From a checkpoint of a small multi-label image tagger.
Training: soap at rate 0.0034, 16700 steps, batches of 128.
Data: trained on histories of elementary cellular automata, time running down, 295000 training examples.
Rows from block 3 of a small multi-label image tagger, named by matrix and row number. Rows with one number belong to one channel. Each number is 500 + 25 x the weight over its row's rms, rounded and kept within 0 to 999. All counts start at 0. Numbers have three digits each.
Before each channel's rows are labels from the 100 images, of 14976, where the channel reaches its highest value: "top examples" is what is common among them. Only what is clearly more common there than usual is listed. The data: histories of elementary cellular automata, time running down. In brackets: how many of the 100, against the usual share in percent.
# convs0: first 3x3 conv (model.blocks.3.convs.0.weight, 192x192x3x3, each kernel summed), inputs 96-143
# convs1: second 3x3 conv (model.blocks.3.convs.1.weight, 192x192x3x3, transposed, each kernel summed), outputs 96-143

top examples: 110 turns on (99 vs 50.3)
convs0.153:481470503459483476484513522511498481513512460505512500482544504523528485440506492461492511512507555499516493480551496467503479441545537542449501
convs1.153:531481484531518485502532505491480471511474530497471505505472511500494515552516493489540489501479486472477484496526513493527527539486466468498522

top examples: 111 turns on (94 vs 50)
convs0.76:486517497474529478504546529498524492525505500495474477508481544490544489505552479465497485517494507521508504527486464484539448502496479521504533
convs1.76:505516514540499537504450534514467495504489522471543505496497500484518539513492465537505494433486477522496515506525505479465470483451544499523486

top examples: 011 turns on (89 vs 51.1)
convs0.172:473486511478507542556512510525520528477526491472511450503503490502437518547482499489521469529480550470475504525453538501505513479490492536494504
convs1.172:549547527532483522518504534476495460482488571534517488515505523499461489509537473529504548473518467517532494470504463475551466506499511484565475

top examples: 000 turns on (79 vs 50.1)
convs0.44:477498503516448480539498473532520464505498485546522509465497424545554464485491496519484519541497507463529511517480495496427521497463487463480468
convs1.44:495471506473512519454510520503500486514516521487513531515558476528488519505528503537551479475491493515502490475486491519540521501538544507463512

top examples: large cells (90 vs 39.9)
convs0.34:516469526462475516468529480515504464497461486514414529530489486500495519488501493453501506525529467486543480465494510450474487493478491505489490
convs1.34:513507477478503515483513506476543477491532504505431439520479483472486532508510499518517487495525449497525461510519528496516478497524506530460500

top examples: 111 turns on (97 vs 50)
convs0.11:473534529485470489530540466520508465461490508526536508518499498526507496479524486488518529483485519479542505514494524517514496452478515506494490
convs1.11:495470516500521544486514469494504528474525474477535527493514486509541506541499470494511465506476521533505456479496536500525471456517509521518518

top examples: large cells (68 vs 39.9)
convs0.126:467513493509533493503511494504508463477507515496509517520504486559466468499508522486482463466505498487534469506467490529515472520533492508466479
convs1.126:497476438508510519469478476464499506450500504478541475497543520500517523505471537509491486482538503536544461461529512480482507537461430472538511

top examples: 111 turns on (99 vs 50)
convs0.171:519492514477527481447541491551524499490505512494517517483503480502495492537512477482470502497489449470564503539499498502487494558486511501545570
convs1.171:487553507534497512541452458492521502498514453541525518518499489507514535454486499482500462454469526509464515474502475470504482464506516513511464

top examples: 101 turns on (77 vs 49.4); 111 turns on (77 vs 50); 100 turns on (76 vs 50.2)
convs0.120:515516459475520526498493486536495544451504483536491521494534444532495479467547489515518502513502493530507534468533455486493505492471475479466441
convs1.120:507522531503456489501558453491500510502510500465510521512472504470516484483492481496495491477525503517538466526466449506459511536446522531506498

top examples: 100 turns on (97 vs 50.2); 110 turns on (80 vs 50.3); 001 turns on (79 vs 49.9)
convs0.182:496459499498489526488497537494485497504471497502513485513536485561466493493470511506486491507439567507545484509470514477508481504510474534442472
convs1.182:525493561480491473500497503502517552500546512510491543464523482452527533507524510497511485481514446486445520467476465508490525484493490513479512

top examples: large cells (100 vs 39.9); 101 turns on (100 vs 49.4)
convs0.84:486515538496501502524483501509493495481531515502569507498523551525533533489498513527504489507520540504478520516518493514490484555503525513526524
convs1.84:498492480479499499490495509507520498491510480487434456525494454504476502514498494503516488465472446484533489544499513457471492488536478495471526

top examples: 111 turns on (99 vs 50)
convs0.3:464455493477500517499469477536474486467496530503516521465483472460518490483489546499514472479511514511527488533494468502517532502507449505508485
convs1.3:503524477486520466505471509514503509455523491516522499544510511488469515486538510478528501514473541494527479519522518469480488445462508494544488

top examples: 101 turns on (98 vs 49.4); 010 turns on (76 vs 50.4); large cells (71 vs 39.9)
convs0.104:446498489500489534510529533508496474507521506503462526471526558503490490502466536515509516475520494527481502495507507467474511513550504528478481
convs1.104:542485471489506491478503532510523504506463454493527483499505541491517497458520513462541517492497536522503481502475564491503497475489539483495484

top examples: 110 turns on (100 vs 50.3); 011 turns on (93 vs 51.1); 111 turns on (91 vs 50); 101 turns on (77 vs 49.4)
convs0.107:523531512518558508508502560465526499508499489488519464495494493536538467541469489474546462506495531459508499513427488470521521530507453475509466
convs1.107:509491517478473500502515512540509469549519545443451518500543507488518529482509467563482501518495458478524488514498510517496508501514492503501481

top examples: 100 turns on (79 vs 50.2)
convs0.8:461501497506494538502492463479488467514511526513501503525511456518484476498534508504462500456561482501512525527503483497495492477504510543507566
convs1.8:470507501504514465500537555520496534500514490506463516523495480447520523515495529516506512490476450501433541444467425479492527473475466518489489

top examples: 110 turns on (99 vs 50.3)
convs0.139:494521507491497498514552553466510505573478518536494498493481489516494523552510534470538498522510521490496498528497531511478538512505447506518493
convs1.139:528469504494496445494481534556531423513530519485497519517450481522522491485495474470490541491503489496501537496549507529521469503506511490504556

top examples: 000 turns on (98 vs 50.1); 001 turns on (88 vs 49.9)
convs0.144:459513465510503519505516482512494497507501539481513472491492491518508555477489485575469542466505472452482506517460481500465477536509512523486486
convs1.144:494530515516478518511493458524517503509542477491465517546509503506501482469501456497481483505492491477491472492524488504539517488470519443500460

top examples: large cells (89 vs 39.9); 111 turns on (89 vs 50); 000 turns on (83 vs 50.1); 011 turns on (78 vs 51.1)
convs0.163:499476503477495507495501535510506513506572563460507478492490480504540472501475500483509506484548515474511483469504500496502503495493510476489524
convs1.163:490502495517488469501505512503517494534481493503484552452436461557507513467504537505456503464526438495511513550509476473539502478544527550500536

top examples: 001 turns on (87 vs 49.9)
convs0.9:499522519501437486525448518526476524469498480521501501532469502453490503523437469509482477548490494487503502499489508497490485520477512481509501
convs1.9:496503473554532523459507527532525497492532506489531500494505520545489487487525507529513501487474514502466447512431518542485512518455502532439479

top examples: 111 turns on (89 vs 50); dense start (66 vs 28.9)
convs0.68:532536510489489467490454523529497502498492482473516514501509418486531490485496487489538484537458499479463520502485492473482516485516521481509504
convs1.68:495494518481414534482515499492515530497501508516467495512456527534519434468467481471472520497474497530529477476538543490569507491486457519524505

top examples: 101 turns on (84 vs 49.4); 111 turns on (82 vs 50)
convs0.41:458479478520533513529489536485504484504478517534508534470495533523500533548451506497479510532522526511501494470505488515488499522498503479443520
convs1.41:547490491502516491481466453529489479471533507515523509506494491538516503507521435513495490446472466485507442494499515481510507503496538507503480

top examples: 111 turns on (85 vs 50); 100 turns on (83 vs 50.2); 101 turns on (77 vs 49.4)
convs0.45:498502563504496507507526465550500525494499497490518532509525477464495488478442471502481485510439532465497519471497487528461520482500513485475517
convs1.45:475462495526491490485491506491488495492463496483515497488519452506513551476498478507503534484509509567462510483567523496510478479501529501485494

top examples: 101 turns on (85 vs 49.4)
convs0.138:509516490474466489421496551533487555550506467526502509504469537465493518477481489519525510517497461471475505496476496481520485457509531480521523
convs1.138:502487498474489525500498503494502456507515528513524500481514449509504514541502419492520512524504495456497516519514488500522544497497486494468489

top examples: 101 turns on (96 vs 49.4)
convs0.103:483491510520507490472533506528536491468495539473491494542514569523497544470525437476501512422508468469511509502504480483510517515505489558458537
convs1.103:478507510505514482508477508528513532533505519505457504517510500461456507522478512512575480519487532523510508512475464498454505536503492490572451

top examples: large cells (68 vs 39.9)
convs0.59:497487474512484515511463522479514517484500487500481507567501503517490529522497524478534496485470502502499508519492499497500478496528502499483521
convs1.59:515518530514503534510523505488455485503544477505490528471436495475506495504511494530487490446456510474529446522504494440502508521444550484459503

top examples: 000 turns on (100 vs 50.1); 001 turns on (94 vs 49.9)
convs0.135:500489470500540461468493478486481480538477478493534482481572439519506514440478528486500533473517557503520501527475471511453479508518497509502477
convs1.135:489525540501493518525514467545510498518545500512488521477481511480511487499481464515481488529457483492458490467516493487489495520476524474501487

top examples: 010 turns on (100 vs 50.4); large cells (96 vs 39.9); 101 turns on (90 vs 49.4)
convs0.180:548524487530423494485522535475498518473446525499482477593466492458509525501491491486501520496479524494478525503505476522517471487505464473510514
convs1.180:465510502485483499503475513503552499494512464468496514461501509488470461468464515477477483516510503546536520492483499522514524497506556512484476

top examples: 111 turns on (87 vs 50)
convs0.55:520467481520564488550513499460484524443503482532527484496506464496533520504535455475497476556520524508472541499461485486477471509512465518530489
convs1.55:473506472466490500412518468457490519498482493495492519477477555478502506557425520521491495511480478516523435479530526447489519467476522479473498

top examples: 001 turns on (83 vs 49.9)
convs0.121:505450495503501499464525479490559505428497513518479483519524492521522497485483540534498510511473548510524489455519544501504485520496483449470477
convs1.121:488524540496500475531469557496491467505499507491534521457516495493503508474534483489514495508503476504477512533483484463508531549475498521521486

top examples: large cells (79 vs 39.9)
convs0.40:502494486514472550497511543483518481484509478507535502548465533495521486483457472462524490480497555475509500521486513532507504530447503440479489
convs1.40:506471524492511505518477508536486509542524565513518488481490477506486541506460543518506509474509464473452505505508446453530512491515519495495516

top examples: 101 turns on (81 vs 49.4)
convs0.64:529544488489520487498492471505489502484482515507525466545456502463436495481482458513514514496490529480479503485507505538527456505515500491512522
convs1.64:511507482485462459483495544474501502506526521536502504488538479548498500498506491484525471534514500506530518503516505480491530491482526521434530

top examples: large cells (72 vs 39.9)
convs0.117:487510494497506455497535479505510543492468500505443480463510457509465485497522546541505464515496480521485491494501479529503507487539490546506475
convs1.117:497503494542527529497481480507512509541512515522545517501513495510519506496446500496451480467450475480476506513499505471541494489493523476528515

top examples: 100 turns on (95 vs 50.2); 011 turns on (89 vs 51.1); 111 turns on (88 vs 50); 000 turns on (88 vs 50.1)
convs0.116:506467539508551468523518502498524531481526504474516484485476521468533470499485498506460482492521527504494488468457461514466457461526468532486512
convs1.116:498534502469506523510483506501487508474482496519484544515522473526464510457483476484503493498539474521500572506530538538440498488485513506485487

top examples: 001 turns on (94 vs 49.9)
convs0.83:468526510482511462543531505527511507510506503470514500508492521507520475507479497489488481536531487486502451513461490474508533477510520527483489
convs1.83:494498506498499574499515526484519505477498472549488494480538521524476495528489449495497500481480480564517513489494489494450507537509525505509505

top examples: 000 turns on (80 vs 50.1)
convs0.147:480475501467498522488500457446517462509530500513497496463527476481511501489492509496512501534472499494489499526474475472420502492365498475528539
convs1.147:496489531526491530487456498509495487537471460505484514537513534481503511543527519511480485479533555511496486486508527530524472528563493500495503

top examples: 111 turns on (90 vs 50); 110 turns on (89 vs 50.3); 100 turns on (84 vs 50.2); 011 turns on (82 vs 51.1)
convs0.12:494502509471468451460520522510521467518495505502537508515518494566468518512500517473536489501528522466489485471523485497492494510474519527515501
convs1.12:455507539494529480516508486484492513516503501491457505501469491496511453488445504532503464491483465533457456478490502512510503468494521497498502

top examples: 110 turns on (87 vs 50.3); 111 turns on (83 vs 50)
convs0.99:460520465507492521520523514450468480502527504526511467505474494467492473507450476478473501492538464475478514489471515503508447546531460468519500
convs1.99:502502504481557519480519496493504490488429516478466458485527554513498512537495524529542474467505453462491458520501484460493539499518503486517486

top examples: 001 turns on (84 vs 49.9); 110 turns on (81 vs 50.3)
convs0.74:509476489484513486422563512454489488468502518466506492489508537473503481489509484467506487539536500566452505500524471485526480486489484492477488
convs1.74:519520483506490517511510514522495456521508481506530487483501493482496469549495532489492476568478548411539505489444490513482505567519490505482507

top examples: 101 turns on (83 vs 49.4); 110 turns on (77 vs 50.3)
convs0.4:460466503513522496487511500524520512520535512529499534483471450484511536490518522480494498517527486537457476508506518515460542546534516527511469
convs1.4:513547484478464492473484540494479456501491533501493490475538456517527466459482516479541496542481519474511530499477496489533483478472463488500515

top examples: 001 turns on (93 vs 49.9); 111 turns on (88 vs 50); 011 turns on (86 vs 51.1)
convs0.176:508496502468483498481466496464501508536486535492510520481502516492562566471517519494457490516555476500505505509518476539522527482488489516495481
convs1.176:496484480498436470551480491501498505505505529444491473540497509492456476484510488522518526525490495496499574509516504488486483481515505503539507

top examples: 001 turns on (86 vs 49.9); 100 turns on (82 vs 50.2)
convs0.185:541511477506485491469493441481508473497499514488501482529498518453488487505527539512520480488554463502468516505493513494505532453517480533553496
convs1.185:477509499509489514490519530513536511515452544458510496535444504515490528526493506516486505525524481515475540515501454535543492480526525543489515

top examples: 001 turns on (76 vs 49.9)
convs0.87:485491500520468488483510516498486512488478510480480481534481497507479500470507498488516541496500500522495525504519524497477459467511481458491513
convs1.87:509500454547471465476526506487507498465465520516472501464496540491510496484509492457519454554530519480485478513493522527519495503487468497518471

top examples: 011 turns on (87 vs 51.1); large cells (69 vs 39.9)
convs0.148:453502498477466483508530503492499477506488488492490505545480525449528495506499489454511500520524531494509532488486491499507491488478477509512497
convs1.148:491471498503539471541489499520481518488489538502525517504502468516490486508485479494508464514546455528496545470519458467479534473532480502472499

top examples: 110 turns on (86 vs 50.3); 111 turns on (79 vs 50)
convs0.123:423471532503492498496509485518515477500513509494507478527520530543478500536545504478491481472474514475472513502489515530499520541479522521527505
convs1.123:500493501468474489473518535501473487507496526423537496504503501514485496444502507543521489530490478484508470496464525481480523485531530511434492

top examples: large cells (80 vs 39.9)
convs0.18:513441475523534496506489475461508514519520495525505509489519511511450501498500496504451474456482481532492510510479499495481465509527521488504483
convs1.18:452523525467483481496507527509496486503507501453451506493528488471499490534488537513475527532529511455496463490465515475506476499457543520474483

top examples: 111 turns on (95 vs 50)
convs0.29:532478512479518494534489514521488479515499485542499488531507473521560503536506458525491514563490479495513545537494469486540516500489477511500504
convs1.29:486526476498497499460468497461499484444473473518478506448490478466484498539481546480487512434543527561502485519523515511512491469522519494514503

top examples: 110 turns on (83 vs 50.3)
convs0.93:556519483468486516506464437516508526529519468490508508474520481492517511515511535521529496475492476496480522498482482533518530510470521473486495
convs1.93:486461488528520531498475564479501484470465522535454478515524498488486500520484490479497522500507506459523472496542531511487498515519484517494513

top examples: large cells (77 vs 39.9)
convs0.146:508485509497521485488523482514473469529498514492524513486511496451493490503524508517478528519495506481475524486536514494456527504505495476470470
convs1.146:467539510481489545508441498466505532527499465494468496485514535487504495495480541525519529536512510543514511475478460456502500472501551528465547

top examples: 001 turns on (86 vs 49.9); 100 turns on (84 vs 50.2); 011 turns on (81 vs 51.1)
convs0.88:478495493527485506466509537504507531489504492490499529495462526493502526475485518513556517522480523470502457486496566480485499525536478450475506
convs1.88:483508496500533506508480452536515530514566497518497489493504489477531541525538536460477519474511464500500537502471433544507497499487501558508483

top examples: 010 turns on (96 vs 50.4); 101 turns on (95 vs 49.4); large cells (89 vs 39.9)
convs0.133:509540513467514492501509467466518514460526492506463495485507546488513496516539554497463498470530525521461529498494506479523488470454541469517499
convs1.133:502509505530517501435506475494535490486480471495507508479508465499511541466476495489529465498536486501461495511478497527454488495523451535485483

top examples: 110 turns on (79 vs 50.3); 001 turns on (77 vs 49.9)
convs0.67:447496502528509458552494511515511516514465537480496507470514519460547470516490470490466467515460538505456527483478491472468487480531482519518476
convs1.67:525539466462530541507486538488544468496500523506462489507477510466460454524530506517480543536535517486552514515509464521511483474510506541488546

top examples: 001 turns on (92 vs 49.9)
convs0.65:460551513496518550513499497479516494473484512504502504500483474481477510487526492499507528473487516489464536493499514514471498491457465560499477
convs1.65:506471452490502463505498494531514493463516494496543453487497560528493506497464480496501501508505496474537497515540457499500517504487504461540528

top examples: 111 turns on (92 vs 50); 000 turns on (88 vs 50.1); 110 turns on (80 vs 50.3)
convs0.16:479487508484529494540475487467467532456504458521494516523496453516529517487504470499516488493465482476464532484486496532518444515503470445501514
convs1.16:541506486519499508492511529513483513481443498492503469491520480465475491504502493578494495473520483554503513527509520491486520459489546526512494

top examples: 001 turns on (91 vs 49.9); 100 turns on (77 vs 50.2)
convs0.81:448507491497477486521547520504459518498511490488487526519540460510534477501466534506515525533505469490517480455558541481486505476531498489491481
convs1.81:527498496496513527501465510503515522515515473509440535443501487519474480511508470490496441501537530483507528500433454527436545509484470492523527

top examples: 001 turns on (82 vs 49.9); 111 turns on (77 vs 50)
convs0.95:537473491489501493492530488512497481491497510479463479514510500501477484518526502510506509491524548498549481512545464512472529503527521490490471
convs1.95:456514513477489550523471516556506526515484492522576514475507483501488504481536467464507495504492489493443490497515471496519455526507464531502499

top examples: large cells (89 vs 39.9)
convs0.56:513466476543517516498479530539513516471506516513455537486488483482484471501480494474479526509502467466498488491474491510510505530504456519497462
convs1.56:455512506484519464478531546492524507516486496478480480522527479531456515494536490519540478461484457517521541503500506476467491478537499512498544

top examples: 000 turns on (99 vs 50.1); 111 turns on (85 vs 50); 110 turns on (83 vs 50.3); large cells (80 vs 39.9)
convs0.46:468487491489534461477495482483507494543507459493513492470516539492472515505514501529454492465515480478483531503467471489470494486489490523579567
convs1.46:514508477497521541481486467450473478523511534467505484482460499520485517532497516487526504460525495520529536471528493488576529462518513546449519

top examples: 010 turns on (91 vs 50.4); 101 turns on (89 vs 49.4); 111 turns on (81 vs 50); large cells (69 vs 39.9)
convs0.70:469521489504520526509478475518491533485500486508545477451513490481473488547537533450470448494464526483475521539462523500507476481493541476507518
convs1.70:473488480499516505463481520490522487516519504481493457506498471496535545543484525542529495484498496499523457475519534490464490461498506535487501

top examples: 101 turns on (92 vs 49.4)
convs0.20:539488506494484466514518553489487466529482455454504493493508430520509489491529490496489503507480519504509470507526460445492496521502551495514531
convs1.20:488454518503488489487501583508497469473528545508487483536551506490495536495479498503460487531442502499491482513487485492508495487512475523473487

top examples: 001 turns on (90 vs 49.9); 011 turns on (88 vs 51.1); 111 turns on (85 vs 50); 110 turns on (83 vs 50.3)
convs0.149:531504522529486470459451483460490519478492508547474542535478528547460498523506494502500527533530492458514507521516484496465446491522517490529536
convs1.149:502518524478608502527523508524493504513531515529508519477493485505528488477526497521492456510478521535483492499473510517494510479440509515445491

top examples: 000 turns on (79 vs 50.1)
convs0.125:488523556515518526476501487458545507468468469483512497486493504511491529534535500500466495507541542541511536523527505528467512505461528477502515
convs1.125:508518430452506503477511491458464525515506536480506494493516508519531469545478518479502476515455498478513531484505500497474476483529530510538520

top examples: dense start (76 vs 28.9)
convs0.141:501539494509512481533510515531471489473525498457507454460512496472481490511523454479479501536497469527485476512565530506500536479437513465488493
convs1.141:497523511458460538492491489475513500511471511504491485550509481523518477492508527446543526475519492446510530497447478483484513537537510530505469

top examples: 101 turns on (99 vs 49.4); large cells (67 vs 39.9)
convs0.0:491504497505494464517500517530500466516494484518502487461491558516533500478473486521503482504504509506509521509516541500529468437516516526492533
convs1.0:515487456487490503505508520486490475465482507525470472483506459508523515467500537486530513526512481511472482484516520471449510453484494525511469

top examples: dense start (60 vs 28.9)
convs0.157:488521511442479460508509513510507512467494503496450483539523498531493475515505527472533485547480518534536522500515473497486499525468469504515514
convs1.157:532505496554518514483540477480519493501490492528522521471499500503526524478488493514486477468460497466500527484501533503497513508520491491474491

top examples: 000 turns on (98 vs 50.1); 111 turns on (96 vs 50); 100 turns on (86 vs 50.2); large cells (81 vs 39.9)
convs0.25:502497480480478484479494502505509512493476501496523513473498552471501494504541509491540514547535469454538498504458465488531497507438488462482488
convs1.25:512502474505541534476478477536510492487496476497474474460497514508490491500523499463502527505483496515491456538522537482492531514501504513483486

top examples: dense start (65 vs 28.9)
convs0.52:526518525479450509446511523505508484476461471501497466478491486511492490503516475536523497539486478498494494488520495520502548497465516479511516
convs1.52:508467519514495508503473439511505487474504493497503509461496548516494507506483537509477482584486515491552484546466476520477467511516505500498457

top examples: 101 turns on (86 vs 49.4)
convs0.188:472467514520463511533488487480480484534508490501506520473503572499490496517527530485490481517521511505517472533500487481543475494485504509481481
convs1.188:543476540541462524475468537470493528479497528514456522492537479471459509534531470500556491498496451497520492467534511515517490452487549494532486

top examples: 110 turns on (97 vs 50.3)
convs0.36:481556482500550514465487526548435515544489524469495480497525518486507493496538505485531476499490501443513491483506528537459513527492461500466502
convs1.36:491496504448493438533489538503529491541478506542511526493472523473469503562496487500469548498468500482465467528511470505526507501490475486492528

top examples: 100 turns on (91 vs 50.2); 011 turns on (85 vs 51.1); 000 turns on (82 vs 50.1)
convs0.86:463472525527479529512489502516526521504505510499555507475495479470539482473508483525520482521479521519505467496461507500448482511527505484510497
convs1.86:532507507504474488496520509501498505532493475505451545498510513499463519488546515516479518487535497548506480493538517493464489484459522502479520

top examples: 111 turns on (80 vs 50); 100 turns on (79 vs 50.2); 011 turns on (79 vs 51.1)
convs0.136:443494510471472503470517506510526490515486493498468525533544445478505532468506473508531532483492491484453512509521454489496489498464505497473510
convs1.136:540505479540494461519501512472490518479521518480521502509509519485505537490597488522486506542480487490474499492548501478505530445495517482518522

top examples: 100 turns on (96 vs 50.2)
convs0.7:506477517516510506518490507525518513534470479536502559470521479551514498461490514533508477504502474514520482505490534497503550502515481463511489
convs1.7:506524460489531530511483508483503514492505507469517503496514468501513512540501468510485496503514571525471537485496489547491524533481480508489491

top examples: 010 turns on (79 vs 50.4); large cells (65 vs 39.9)
convs0.53:519488502509491468522458515516537527470501480518488519522510474511454468486464460476518439511516554496470544500494473470494491495464490499463501
convs1.53:477487470493475520471533544529511490530465461476484487504509500510530492516524498463486487508500467508526478510491558531457528531544484462535471

top examples: 000 turns on (98 vs 50.1); 110 turns on (82 vs 50.3)
convs0.156:484463492507522544526519545490477536476490507460470481480480491478526505544448551480483487482505508488499517487480507495507474506515441534511502
convs1.156:480519479497529522525499485526535500523501492509521547468499493506503487522490495562519490542544433470536498499540483478530525498484463506496527

top examples: 001 turns on (88 vs 49.9); 100 turns on (76 vs 50.2)
convs0.131:508524507506476481547474520501519533527464512496507464484522427513514469503520508509523525478511473483472508485518487495471485467531497534496508
convs1.131:497472520518530491519500493509504510480572498498476522443500542506516527499461536482474524477482481540521474518509503517529519529491481482523522

top examples: 101 turns on (77 vs 49.4)
convs0.47:495529534462542503478516516501514499516525500507522479511480463514512513527454444463490497510441463517517531511458568496503490497500447493519520
convs1.47:520465477523432499514499527483510505441523538455530504479536465462490522465527508488511488490490470512449484484545508555537482458547522494524475

top examples: 110 turns on (83 vs 50.3)
convs0.2:506481511498507487510505480500484501500496504555492510453513443454521521525484484526509504525503485527496530507520465508471501506489464493474477
convs1.2:521517474480486504497507509521460491493492556502512507486502481490485472482458516505500489491481508466487504503468510490492519489552507487458489

top examples: 101 turns on (90 vs 49.4)
convs0.186:487527478483518528449451444523516460488471530499500486492507524479507492534471510480487505537484551524495485499522465510479523454499527486543484
convs1.186:465493485514519515512552544453518460477481520529521503492523471500485520492519513556525495516522471496490491510470534525496499537502492516456516

top examples: 110 turns on (97 vs 50.3)
convs0.72:518489527466546495469475531557497492554496490472489493535513476502462557532489485510471503498482507515486487514464501518522511533501482512500485
convs1.72:517513454551475471528535529476490509528453519482483500495449526513510483571490505513494508508525456519502490506527496475501515471540502491502553